Rows from block 4 of a small multi-label image tagger, named by matrix and row number. Rows with one number belong to one neuron. Each number is 500 + 50 x the weight over its row's rms, rounded and kept within 0 to 999. All counts start at 0. Numbers have three digits each.
After each neuron's rows are labels from the 100 images, of 14848, where the neuron reaches its highest value: "responds to" is what is common among them; "colour at peak" is the nearest of a few named colours to the mean colour under the peak. Only what is clearly more common there than usual is listed. The data: procedural textures in two colours, tilted and lit. In brackets: how many of the 100, against the usual share in percent.
# fc1: MLP up (model.blocks.4.mlp.fc1.weight, 2304x384), inputs 0-383
# fc2: MLP down (model.blocks.4.mlp.fc2.weight, 384x2304, transposed), outputs 0-383

fc1.269:500500558500425500552500500500611500500500500513500500500606500464463500500392500500528474500500500500500500691500500500500426500500469500500500500500392539430500500500555500533500415500500557500500522605500500500615500500500445500500433500372500648500500500529500500563562539500500500682500402434500500453500375466521500500494500538500359552529500500392440500371500583621551500392500418472504511503577500500500421500402500518500500500424500461500500406500500500562500500473372423500500582500500500500649500420500536500547556449554614500500500482500448500500500500500500500500500500594500500500531500500407456500458500406535594500500500500500500515500500500500500500500499536500415500500568500500425492500500500550630500500500500500500500463500417500592515500620500407500563487500548500500606500587511500500389500500500500500587500647561500500500500500635505500406500500500500500478642500519500552394500543569500500500500458500487500587511609442442569500500452500369456500500566500433600500500443401500500590406523532553500384514500507500500500563500375500429546500500527500458500500500500570500500524416500500371500500448500469500500621500500483511500
fc2.269:500500500500484500500556495500500500502497500359626500500500500500500500464500500500398500608500369504531608500442491500553500500445500500360500500500583500515500499500500500500500551500500509500584500500500500633500397553483576352505500491500500500500635500431517500433500555605592500281500500617500500500459500500500500488648565500661500500337500387617475397528500500500408500500500500676500500500500500500521500378500550415515500541500500500500500500514500500448500500500500500500584521500500568530504480605500500500500570500500500499512500500500500382612500500523551500630500534623500500433479500500595500549500500500500500458500500500500500500573500500500500500557500482472500500416500425500500500500500476500409500500428500500500500500591500500500500500500500561500500539500500500405500492500460500500500516551500482500425484359500500607500500500340500500500500500500447500500569500500500500500608455500500500579500500440500473500500500500500500430556500500549500500326500500500583500500500642500500400524500500487592500409500500500328500616500500443500477530569500517500500500630530500500476500456500500536616500500500500500424500500435500471500
responds to: grey (66 vs 16.6); pattern colour: grey (33 vs 8.2); ground colour: grey (33 vs 8.4)
colour at peak: grey (49 vs 22.5)

fc1.478:500500500500527520591484500500408500500500500605555500500497571500404500524500500500394500500500500425438437500500500500344500424500522466500500564500500500469500500500500500500500500500500500413496431500500541576661449500648500572500500413500566500500468500500507411447500500594500500365500500500507500500500575474467403500500500500541500500500500465500500575500500500500500500500500500639500500581614500500500500500408500500500500563500500500500500420499500500585500500500500500500370500509378500365500500500500484500500384653500673500500500668500500500500621500500500595500500500500500447500533500706624520500500500500500590500500500500399500500500500500418500500500652589416502500500500500500500404500500500500500500500494567500586500487492500500500500500500500500500500486500409500572445500500486500500609416500500500500500425500500500500500500500462500500500500653644500500595500500500500418410500500644500500500500500411580412500547500500500500500500500500500500500371500500553500500500367595486500500467589500500428500500500500500500500527500500500615500500500311500500500500500500500500412500500500500609500420500500500500500341500500477493474
fc2.478:500500500500594500344522500500500500500500500532500500500440500446502500457500500500500472583500500500500500500500500580584500684500585500651500500500500500500621500500500500500543521500500500727500500500500500500453469565522500444500500500500500500349566459500500500500471500500500500500500500463500500500604500500500500500500340584500500500500500500500421500500501584500500500500500500409500500410500500500500500500513500500578500500445447500355566500500500571500596500500500503500500552500500500590500618500500500500502500437422315500500500393500500500500500500500442500528500500500500500500500600500500446500500500500561500553500500687606500500500500500559500500500371500500500500272500500476500500500498474377500500500413500500500391500500500500500500500500453500503500597500500500546500500393500500500500500500405500500500536500500500500547500500500500500500397500376582500313500500500350662500500425500500500500609500500500678497500387500500500453500544500500519627549500500412500551555500500500500500500500500402500500500500500500580500500500459500500500495500378500634500477500565500500500500500500500500500636500500500500500500608500500500500
responds to: black (50 vs 17.1); ground colour: black (33 vs 8.7)
colour at peak: black (34 vs 3.7)

fc1.311:335500500424500500500585500500500500500500500500413500500500500500500500500500500500500500500500500500500500443504500500500500500500500500500365500500500500559488500500500500422500500500500684500500486500574523500500500500500500550500500500500500500658437500500500500597500500500500435500500500500500500500500500500500500500509500500500500500500500573500500500419407500585508500500500654500500500500500500566500500449644500618500500500528339500691500500500500724500500500618500619500644500500437500500533500500500500500500500500500500500500500500448581545500500500500500500500500500500500500500500573500500500500500345500500464500670500372442500500500608500500500500456500500500500500632500559500622500500500500500323500500500500500500500500410500500500514500500500500391500500465442500500500500500500522344500500310500500409500500538500495500338500561500500500500500500500408500443500500575500500636500500500500518500500500500656500500500640500500500500500500410500500500500500500447500500500500500500500500302500500500500558500582500374659500609500500500500500500500500500385500500500500500500500500500500488500523500500500500524500581500500347500500
fc2.311:500565500500500375500194500500500500500500500500500500500500500500467500500500518500473500500522500500500500500500500500500500500500574572500500500500500500500608584500500500500462500500500500500500500500500500500500500537442500500500626500500500500500643500500500500500316500500500500500546500500500441500500500500500500577500420535500500500500414500592500500500500369500527500500500500500500500500422500470500421500500500500500500500500602723500578500500500500500500655500500500500500484500500500418500500500410500500542500500500500500500409500596445500500500500500500500500500434378500500500500500500500500401575500500500500561268500500643500500500352524500500500500500500500455370500500500551359500500500500500500516500500500500500500500500500360500500500500500500500500500500500500500500459500500500500500500500500500387500500500500500365594500500500500493500402500500500420500500500323500500500500558500500500500500500500500542500343500500500500500399609500500500500500500562462500500500500500500500500500500542331500500500500522775401500500500682500403514500500500500565500500500500500577500500500500500500500500500631477500609439500500500500500
responds to: black (46 vs 17.1); ground colour: black (37 vs 8.7)
colour at peak: black (43 vs 3.7)

fc1.406:500500637500500500454467500606373500500330500500590500500644500500503500500500500371500500500500622500500351442491388500527500500500563500500500500510500419500571500500500500500500329587500500500586500500546500500500500500416500405464445630500500500449500500500500500572376500500500500560500500396500500500463527495384500424500500468500500500500500500500416500500500500500500500500500500588500429566569500500418500444500545500500500599559550500500500500442500568500500349559500320532500371616500500500565500441500500541500657500515500500500500500500463590500500635566500500500500500603500500528500628500422444500482500500500500500500462460646570500500500439500500500500500500498573500500433500500622395500500500500426500500500604500500500500500500460500500500573417559500535500573500500500447500500500500500588500461396500500545660500500369500500500524399500500500500500519500500571500500500566500500500500584512500500392469500500500500500572500454532541500500430500500515411500431596500500405500500500500500606416500402500500482535500500500500531500500500500500515413389500500500500589500500500500359575475500600449561509500500500511462500500500500500
fc2.406:500516534500500500500609500500580500500500567445454408500437500500418500500500500500500500500500396500500500618550605500500500551500500406500500500500453500500500500500500446490500548438500500500500500365501500500500500477500500500500500446583486500586500530459512500424553376622385500426538500500500500626500500484593500500500405500500500500616500500560500714500500532500500491500500347602500500500500500592500500627500582533576500500379402596500500500547551387500500648500500462464601500472500500500555500500500500486527500500500461542500500519462500320500500356406500500500500500500595415477500415468500500500500589492500500500500500500381500500482461500569541500500500500593461500424500500500500500500406504510500425537500435500500500500500451500500406593505590419500500501468419419500500549569500429500463500559592500609500495500500613432500500612500500500531604400500500500435579500500500408500500500500482500500558558500500500500500500627500592500500486500485379500607606500430500500500601526500500500500528500500500574500500557500500569396545500500500500500601603500500466500500468500500500500384589558500500500500555543500509500607500500500500
responds to: green (70 vs 16.9); blue (51 vs 16.5); pattern colour: green (49 vs 8.7); teal (40 vs 16.2)
colour at peak: blue (42 vs 6.4); green (38 vs 9.6)

fc1.365:457500500555500500500500500500449500500500500624500532500500500500500500500500435500429500500500500500356500554500500500500283470500500520500364469500521500500461500577500500500537500500654500500435500468500541530557500500500500500500500602500500500388392500500484500470500615500500500500500500500754500500500500558500500454500613542500500500500500489500500500399500500500500500500500467499500500500672428500500500569500500500532500500500500500500500481500500500500500500497500500550500500500418422388500500500500538548500500408500592500599500530500500500500494500500500500382500500500500500500500500500500500500445593500500500555418376419500500500500408538500500500579500500500500570403500649500500482500363458358350500500500500501488500463569500500500500500500500500413500394500500500500419500500500500500500500500500500500500577453500423500443500670500557500500500500585460500500500500582500500500500500615500475527500496500500618500490452500474500500567613360420500596500500500500595500500500500500631500500390500431433465500500500500410500601500627500500500500500500500543500340353498500500500500500424500500500500500500500500585500500657619585500
fc2.365:500500500500559500411500500500500500500500500375537500596500500500500500536500500500555500500500434500637500500608500500481744612500500500500553500500500500485587500500500500500481500500304500500452500500597400500500500500500500500500500500500500500485629500500500500500500437500455543500432500500286500500500449500500392546500500500500500500500423500500500500597500500500418500500500500500500500500350500500487500500500500500500500500500461500500500500500500500547500500500519500500500541527522638660500500500500500500500500548451500500383500392500500500500500500500500500500500500500500500500511500500580500500572500496500500500604684489500500500500500563500500500500500500500500326584334345500500500500500500500604500528500500500500500500337500500500500500500500500500519562500500500500500500500500500500500575500483500500472500573500500500500587500500420500539500472500538500500549500500535500500500500500500500500500527500500500500500500500500500500500359678619500500500531459500425500581500500500436500531715500648571600500500500500598519500500406500500500500500500500500326654610484528500500500500467500500500500341500500500500500500500385462500
responds to: green (39 vs 16.9); black (38 vs 17.1)
colour at peak: green (31 vs 9.6)

fc1.122:500584500485500374619500500454500500553500509500500490403500500500562608396500500412500500549500397510500500500500460500500500500500500566500500428500431500500500500415500500500500414500435500443500439518515500500500500500500500500450427500611406500500500500500500493500500500521583511500481500500500500500500500500500629500416442500454500500500500500500500500500500346500504436398500500500500500465500500500500519500500500500500500481500641500500500426431500500500500419649500500500552500500500500500500500500500621557573500500500500500385500500500588500335500511500460500548500500580500490500572500500500500500500500500608500500434500644500552500500500438500500500500362500500392500638500500545500500560522500404500500500500500500500500500419500500500500524545528500500500500500500500500500500500500492500500500500395500500450500500500429500500529500500500502500500500432500500500500500500564279500500500500466500500582500500355500555489542500500500621500470390500363582335500500436500500500500500365475715413500585500500401500500500500444500500500500500500500500500500500346500500500500500493500663466530500500608315568500394500500471500500500482294
fc2.122:500523500552500594500500474537500529500500500500500500500500500415500500500500526500500500500500500638500500500594500500500421500500500412500500533500500500529500395721500558442440500476500484500457500381500500500500500362450500596500439500500673500500555419500619500500588500500500500393650500443475500500500500413565500500520500455500500500500478500371500500500601500500500500702500464500500688609500500500500516500564500500500500500500326511500500510500500500500500500411500500500363500500500500500500500500500394362500556433604431500500524500388500500632526500500500500500500500500500562500500406500500500500500421512454500500500500424500500487500500554500500500500597500445535500350500500586500500500353500500500500500500500500405500523500500500500500500500500500500500500500500500422500500533500500500500500500500447500500500500500561500504500500447530500500500462500500500500500500500570538500500500500500500446500500367500500500500500463439500337500500500569500500599500500646569500570602500628536390500399479500500562500500500617500570500500500500500454500500500500500500500500500437500500464500500477500500607475648540500500500634500500500681
responds to: grey (81 vs 16.6); yellow (55 vs 16.9); ground colour: grey (47 vs 8.4); pattern colour: grey (34 vs 8.2)
colour at peak: grey (84 vs 22.5)

fc1.663:500500500500500500522500500500500500500500500500500500619397500378478500336500500500500500598409500500441333500500419500500500593405500598500500396500633500328518500500500500500500500544500500500500407489500500500459500500500500380500541539500500418481500407500500485500500580608500500500484500500500500500500500602500500500500500459500500500268428357500500463500535500500677500500500500500500613500491500573500500500589581500366500500500500500500376375606500458500500500500500500500628500500548500500500557500500500500390504500657500500500500500500527500500531500500391500500453500500595500500500622500500500500500336505500515500500500481395500491500500500500420500500500500500543460431500500500500546426500500418545487500500500500500500500500500500545500500500361500500500500560500657500544529446500602500500500443585500500500500500500500500500500500500570500392500500500500500500500592500500500500600500500642439636500500455500515500608500500388494500393500500544500426532500500511500500500500500500500553500500501500500500424461500492500586500500480566500361500446538500500500568500500373500599500500500500500526402500500500500436500498475473425500
fc2.663:566500500615500500446500500527580500500575363500500500500500500488500541557500500500539500404500571500527500528467500500500500500500500500554500500572500528500417500539500500430500500500500500558500500500500500324500500500500617500500500374500500329500576500500500621500500351617438500379472577500500448500630500545500500500500490500500500390500500500324500576628500500500414500500500500500500500500500500411500500558500345631500522539615500500484500500500500500500500500456500569500349500500500525500454500500461435404500475586500500500413500500500500500500500500500500500500500500568500640500500500497500445500500500500481545500570500500507500500500500500500581500500420499500413500500330427500500568455589500500500515500516452619500500418500500500500500405500500434329633500500419500500500500580500500500485500361500440500500413460593591500500500500500500540500318500576500500500500500500500419431500500430500446518500500500500500500601502500500531500500393636500500490500500325546500500500500500500500356500500500563399500461447500413494500498507500500500500551500500500500418500500500500500500454516454500500500500458500566500500407500500556500500
responds to: grey (60 vs 16.6); pattern colour: grey (46 vs 8.2); black (45 vs 17.1); ground colour: black (33 vs 8.7)
colour at peak: brown (44 vs 20.2)

fc1.678:500500500336500500500430500500500500525500432500500555500500500500500500500500369500500499500500574500500500500500500500500500500551500626713500613477500534472500480486598467500500500500500500428500500500500500500560500500431500500415500413500500500472586500298500500500500500500500427384595500500500397500500500500500500500315685500473500407481500500500500428500500500500500433500570403500363500366500500500500500510679500500351500583493500500500500531500500500500500379500500323500500322500562607500500500500500500500500500500500500534500491500539460500500500500567500500500500500500426500583500422488500500389500463500500500500500500500500500500500500500500496500500500500500430500500500500434640500500338529500500397500353500500500451500500526420500388500500575500500500500566500527500500500500500548500547500500500500500500542321500607500500500500500500593500500500500457500500500500500500500536500500500500500500500500399500500500500500500483500481493500551500500508531500500500500500500500500500514500500500500500500406500500500500500500500500547500654500500575500500500500500500500500500417611500500663500500627500424500640500500500500500675500
fc2.678:500500500657500449500500500500500500500500500413500500500500500500500500500500629500500500500500500500500500476500640500500500500502500380327500402500500500500500546500500500500466555500500500582549500500500500500383500500500500509500500642500500572500500500610500433500500418564500500500394500578468577500500500500500500500544337500500500500500500500437500500500500500500500576500500646500586500500500581500500481500427500500722500453500444500500405358500500500500500500500500500505500500500500500479500500500500496500500500591501500500592500500500567562500500500421500465607500500554566500415500559631500500606500500500500500500500495500500397500500500585454500457500500500500500500500500500575485412500538552500500630500632500481500500428500500500500500500500500500500500500362500500500500309500459347585416500500500500500434488855421500500500500500500500392500574500500403500500432500500500500433500500500500500500500500559500500500500500500500500500500498500500576500500500500403500500500500500500513500500500500665500585500500500500500500500586451500435500431500500500500500500500500500578500500500431464500423398500500518500530500500500500339500
responds to: green (59 vs 16.9); ground colour: green (33 vs 8.2); pattern colour: green (26 vs 8.7)
colour at peak: green (46 vs 9.6)